From a checkpoint of a small image classifier.
Model: depths [5, 5, 5], widths [80, 160, 320].
Training: muon at rate 0.0017, 7700 steps, batches of 128, held-out accuracy 99%.
Data: trained on drawn branching plants, 27.2 epochs.
Rows from block 9 of a small image classifier, named by matrix and row number. Rows with one number belong to one neuron. Each number is 128 + 32 x the weight over its row's rms, rounded and kept within 0 to 255. All counts start at 0. Numbers have three digits each.
After each neuron's rows are labels from the 100 images, of 14976, where the neuron reaches its highest value: "responds to" is what is common among them; "patch colour" is the nearest of a few named colours to the mean colour under the peak. Only what is clearly more common there than usual is listed. The data: drawn branching plants. In brackets: how many of the 100.
# fc1: MLP up (model.blocks.9.mlp.fc1.weight, 480x160), inputs 0-159
# fc2: MLP down (model.blocks.9.mlp.fc2.weight, 160x480, transposed), outputs 0-159

fc1.465:096168136132144144126174114150102138108143104103139187123157153135122094171119053159123118174108109120134099126115128100135134127100116076140153094158164071163137125154096155133127183081054100128104115134096132112050116160073078082132178124190132196138153168138131149087221151139156117101183161097158113100157134095116128143105117097113163194122123165048165097136142099141138096169126131159107106168050097124135102103135080065146107067123172118056123151144127132130136108169133167
fc2.465:125132122123116100126162112135133084070087145102145101112114097114121109193177127117128100077115194158132151152180108096182127138105143082108148103121132128175124166134121070111183108120111099142190191146112113105088105120109119121134089130033161134117132076121103145091134107132129172109094170155113127137099090134125104115175116094154134096109098129127114143157195060088108168117075120190155087157141127152153115127118142194172057213156080168109191163161135163113170198139142105
responds to: narrow (80)
patch colour: white (31)

fc1.59:139142138111150134092158099122219123113169127178135180120096152112127129155157057139154135118127133057176147127067170125098136115136136136094203152126138160160087171133073124097142115144120133115162120135161157105135153162182133092216115133092174115093146120161164168089186114124088197158161078114119073094128144089130144191141107104140137095123088153130128112144168117067185097135121074145145113121132131128097149109139131109167128104086115160029190094134114086057105138105134129
fc2.59:129094132145134126146137065072159081121100097138153091218134111075122156124122097114211113123148110123121187103087065122177112179178137123165152157122087071142171087125147090128081145136062143146161100136133110144160149121129113160086133138154147134104189160216143168121141180071129153141161114125133104120176146131085113107134100061126139108174123149108074146089107080128169182123099152167113142090170124126124166134137101092171123105063139178149107094156173104086139096116087104
responds to: narrow (55)
patch colour: white (39)

fc1.225:112161192151209111158161110147049141127127135134131186093103138109135124117090103147121146098191125151129158145116229099132148126144131153123136095118127204124069125108092106139143168145086181150073106132122125113091156129139129149100150111046160098130159118138100090102157091078114109168105165093102151098180171133124110180145130075124149175097170170118150153186088102154144107117127171168138145188142080136105192090107132159163142089101148119169101105088162170161155087139143172
fc2.225:164156094131113162090131108118144088172095075156163127127104139120186148138171127184120106157111115118096111149156143099125139160108153072130152149115126130098132124097142087171118110132107120000159100127155109129104148098141095115104127186110128132139121115145151135143113180161131099084175135094107114104107157106124126178114120064178166110118093169057104168131089138109111110170174110182117177167092126139056171118138136119079142207124174156100117083136208128048158094104116091
responds to: narrow (61)
patch colour: white (38)

fc1.343:107140119120113107136076111169205172129136114132118099137106116105187096129108091110136092107064084111150151138128135093117093102128073133126175101120142144078127083142106133138121187166059136065113156122080109143094153113120176065097135090140117215125097095119038088133147137143121146082091189149178123140070094127153083111123156103089180161101103091142204132163165124133121167113113114149123060118113136182137166125133159082118123090096147205134134134102103109104072132152137091
fc2.343:111115105128160053151096163189138109101061108132210140087126170150174183164110107161177166125169097115078093134150127079130155154140129131129207106077150094156103077136153119092112181146158127089114160086134162124104166149100105093101107081085123134138100071133134141138153090101086142087120154132201075151121070216107112151166109126113111164123138060182148132141154089117117088152096136165108145133100110125060142169153143134159117112109128151131103167128164144122110157080171127
responds to: spreading (54); night (45)
patch colour: white (35)

fc1.122:126151095089079145127114127174124099108079094115124147015158146158088082161164127136126126081139112164173174178151193142121114120158088151123107098164108137085110095148115156121128095101111142076157122067143116108149107165177211137104112152079118136109118110084125061143194127134120151117082088085076095120092119142108069152156156108125105118087115105145101068102139101049100140163136083190158112070112146137119133131108157105166078126099157122147115182136097119151120063152150133
fc2.122:138124088113193134150148127114156161109102137156105153097181153125141113106093071100127124158118095150070190165096079154139145104109141192118157129191145106135116094134092148124159143099089148102127098108107125156119105109194236152114089147171150121091130101065157085151084215107162142093150108116118145108127089105110152150185112138161129109097143197106119087138148074136084164110154119143116161127109133158119119145102155091159053100153107142062060140083096142104057141115156152
responds to: leaning right (83); two-way forks (71)
patch colour: grey (66)

fc1.363:071083121148118147171124118127111115086123140075102118149115160092126139151142094131051147159064102093107115116071163107178131112131139100111077146193123198113117080059138101124151153098084161126087159092101063178094125100147092073082183146092142157127128150067086127090131121122133117104154136134159146121170152158128148056136122059091117141176124215156129130121175128118078122093121090129080138124117134129168074091100162074166147087100136100102134114119137176094119107132150180
fc2.363:102097139138161047082143092190132079074150129150187115126142101134226111224142135106082068122128128116113152091171147132102171106085119134112087111071177154123129197084093146126158134156139109167127146140083130141120065154107109095114138117125119163120159124126076140139161127110165138134161157131145129094105103113144113099180110088215105170182129111134087110121148099124121146167084076176097098083100139110152176149106120149122166157137166162151099133169121057074146119149133129
responds to: narrow (41)
patch colour: white (39)

fc1.325:108095083197077136145143146129183088166146079144180078171149132087166138113085159201082174127134130164144133149109129146090117117200087140097090158105139112097181086072103108169064100120144128172141112102136123140131104126176150164128045137162184109117126153139108157073158124187108121164154142148146121088124126127186154162066151116124097092155140102183112116083161102098172128135171159144103068145132112105173079139125133145144135164099161128184097060121145148131165091146127111
fc2.325:149125127064129104111193148138080149085086124100174129117157156140139123211142095114151109111133139122106116102164141105158118183076239083153167108122136125197097124150126089094162086135116122143164137119083118107112140087100111145123153152082138174148120092090086098125116179177106163087163155131113138162139222152047111098169143135124155137081121103137126159197103146123109117146117127144124120081149103127143147096125153134123051183128071165073159146130115118140141105103175064
responds to: leaning right (36)
patch colour: pink (30)

fc1.197:146080128165129141123138094128102093141116091121119135172121137132132107121106126173092110143161144159081055117090114076169129085058201094187120116138131157097165129169107094114115131119097121126115147154143149157107187106152119103150124149134156167137133156198150145131163158201112134107161099051101088156131188219164127138095106177134095107105141060127091121120147149139131111150111195130177141101174142110132184188159077164111136131134160099052119172119163145133114154097105204
fc2.197:098116131150102201146122124099153136186126150098142110085148092083108129102092148139092175148129061125109135092125064146086163102151132211145113148183156128167050135046127094156079135152141179089078120171113149163103158128143126139175161102131150144123064114149146140150133184132148130130069142112129065148137148152158100100077135142086111103104127165161102135107086123109124195121153140115141177117226112176122140113128123105104141122099071137050084128122155145095148150125068141
responds to: leaning right (99); autumn leaves (38)
patch colour: grey (77)

fc1.270:146136092148145137118082173123075139120110049191141152044096150115187141108132158154112089135151177134161076116122056126168157167174088127125082129126160102109103134129171113112126210093086109196128080107099152154150148180179178090151108166058150125155128144177128150111131102114148168118133100094154113148152183137109131166127092162134171153158150146146114164172091104179138107168101102156135161114175145140093178095119112122116135135155157150079206122101147063127109143123152148
fc2.270:091121119147088157186131138137189109134094161186178125160179098142095175140103109119199106174073165127090128116133152163124075081121139163124119101155100120097124118146101107144146117126163156126026123165119109084125122057145100143154140070198078162131145087106147083102128199142083146167142121182144132088122145089148142068120132167092124154119151135100110114046158150114145146135117131086117134097051119152139152072133140131170097137087195119182127124158140170106119174130127119
responds to: leaning right (43); spreading (40)
patch colour: grey (64)

fc1.0:113121181173123174131145077137102173109104108125160142081195089087087071119187130155154129157144141132177165143094157152117107056173091121101144123115103142141141101094116134137140109135180077085085157120049091061077080126143124141062117115141111144129077142118170095137143115094161097150107128055108066121109116077151078136116143150117119144096155135151186141121136119066155111077148137136229142180091098137131153142171139150147144103125116118121085122087153075136154123124078167
fc2.0:121140120142143162079108161176147079094125093065191139115114200118112103136147171147144125079118127079152105104182107117123123200165151104136152128099105155159161082108162103126159101112090097138137168146150108168155166130091096112138089142052126138138121088226124120121127111130162082086113176135102142119112148175146132112118114082128148140118092168085154159183101158076172168150127098158146137097140119186031153084115124139063099134179105119096139113122153088104165101064172144
responds to: narrow (91)
patch colour: white (39)

fc1.286:142116108151097131150133037131098121152131108063167107145076119137152146192150122153068100108122055148151126050086073172148135156153129117139156163116132122165098091096096110094093152174168132117122190131096116148114091098109192118131071110099123129111119140121084175192133085106121182109111047149122143091148128161130126114101138138159142168070120046097146123183082107081162129145112129131135095185145126116097145136118091069148084109138067135106136080103160124071114129143093101
fc2.286:109187130053120094158108165118136136130121070137129137163126148161152109116091120122108193103166123151147100211106078113157128120094195170187049060126151119114163124129150146153103128085115152113154063176168157161139088149068125142131146141092107120095099096172225196140120123123119096138106114153104041127105100116149092146131130153159142176134113137086090143146136131145125098136083107102140130117162119082154104126154080191125110188122090078122095150119175150161111123123172157
responds to: spreading (100); two-way forks (93)
patch colour: white (44)

fc1.231:155129120149120132153098178122171163082072110120096226193099112147100113151199157091065110135161119142165160139115145174181127110102099155165113123173163137102151097106108166137123090140103132181143136153165121123143115117132153098162086101141093111164106078182181182106110072108139084169142157175109093152141076097119121122168147169097122133114093094072133115140076142138166087104141143181155122106137140074136144107164111177120115129078101056142144048171109129128102162192139109
fc2.231:118140134079133113139173161117152204195140113147144177102116147148116131123086134109093158096147105143106159166149142064150067116105178157126154102175124149126100123122127146190112135105133116109158056123143186104111117134078140094149113178159161150141129167126122052178170096135159042090129140188088106130142119158133091177188131166102124101188102124166137100087131148107177130075091116149102099100142133150118115113111126209095084101127102087208130076138119074141076128125112150
responds to: spreading (99); two-way forks (97)
patch colour: grey (67)

fc1.83:135094118163115131122096101083108122123104133138118137074111122140136150156183108137144089143134116131082140125156122142109220087082125110102171108107175109151090162079155154122110150184102153121177159100161124105169201147103187127139138132187083077138163122136073111144115097095113100104191107174074076150076166110168204139119175123098107128100162173098090114105148179208132101143176108118079138117150185087119091198115127089143149100128140113164206156119136107110132144153121115
fc2.83:097101165124095173140083147146129099149179115168151103097086148118158151150089161130128118107146156161171124121066035107144148158126130112120091130120109104152098102132086091121108045087102098103200057094095116197093113130130111186149182089087073115228125117178196090133134161146114179121116128108140132156192150123114120165117153146152140123060114067145169172133158139070121142150090153115100144163128134152096132151146141148098119154116105177136124154116077083124137104144113101
responds to: two-way forks (72); leaning right (41)
patch colour: grey (64)

fc1.347:131134154140085139158138146164106147090109114090137187100126076161099065159094110078164145141070139120152104089095103136142093167101148135134105255084099123124131161157130220113151117112063116103125164125158126125079077129132119133093201116139166120137165145128099089096136132130135117123196143099183144130112178136176176105068099104146143133106123082129133110111160051095098112112133113093162129140077097156125122133111135149139097143139142111091170069102093144130147134171061124
fc2.347:112107101146137175051113085095099171155109156144174128091085166128107134177102135164167129177117165166141119158106131136139149140094204132063123166159112119075142110120158144113200132114106180074188123087183141181094143156101111121110094084150126104192095117104185132124133171104064113078163108128188120112159130113107127124153069123203117136116119095124190107080146142110127145138128085089113139117140108138151147151106122148116173084146187114132100106100052142103067088093143100
responds to: two-way forks (74); wide (42)
patch colour: pink (35)

fc1.126:108158111079125114127143128157136209080111111072101146117161140150107099110131069143064150147155152178121104185120087202117117107104138115166110145156124115134127104220074146098117119120090056103141129140117084123071158169069140174137136157124091122183111101148091040098073111200121141151131108130125109098167117164100102126175122125135099151209115112133133168106104156120123101100087143127093109114127148177099109137181122095150128147134080098176127129095117121136075068193125103
fc2.126:094158126151147134097131138133157124102091154080130157148116108140164099157127093149175191140158173120114149071208160056183101141149108124130111119105078135139111116156113051098167108110122135165119159183134140115112118150100147118115164205096106140108103119129169135126141125177116125125146145115102067057100173149180173094146161140165122104108114089102078087132172085134189173134123099033144102144107109128123152126117052070111116179100091130069174142170111139159130142128064112
responds to: leaning right (76)
patch colour: white (32); pink (31)

fc1.193:076145131152133187102134132098096181112117106112195188162196159160148135125153137106106149099138053082062111091165133107135133113121084120139106062110145140106131107098080085154128105113124135143091122193041160096160089183061178122116126129096181099168054109178117091135112134168131108122084161157129117134160155118151118100169138086145083141094138171153107159157124108109156110167124112112085165121104099124091141100106126108144168101119169106142060117103101095076083142062136141
fc2.193:123131109092164128148186076157134181110067121123190169130226129166120116158128106133151133149188061097132087095142200109123151086121098156143124064069159070119148123150094089142167168124119140168174124083121099136158078208195153160117134132131150143102116093099062168147122098148162113087187138157133114120172126137139126130146141130151137148093104072158173124133117095165144107181141134133124085081177099141078143118135097161111172157071107158124111136119122137095142134083098080
responds to: narrow (75)
patch colour: white (41)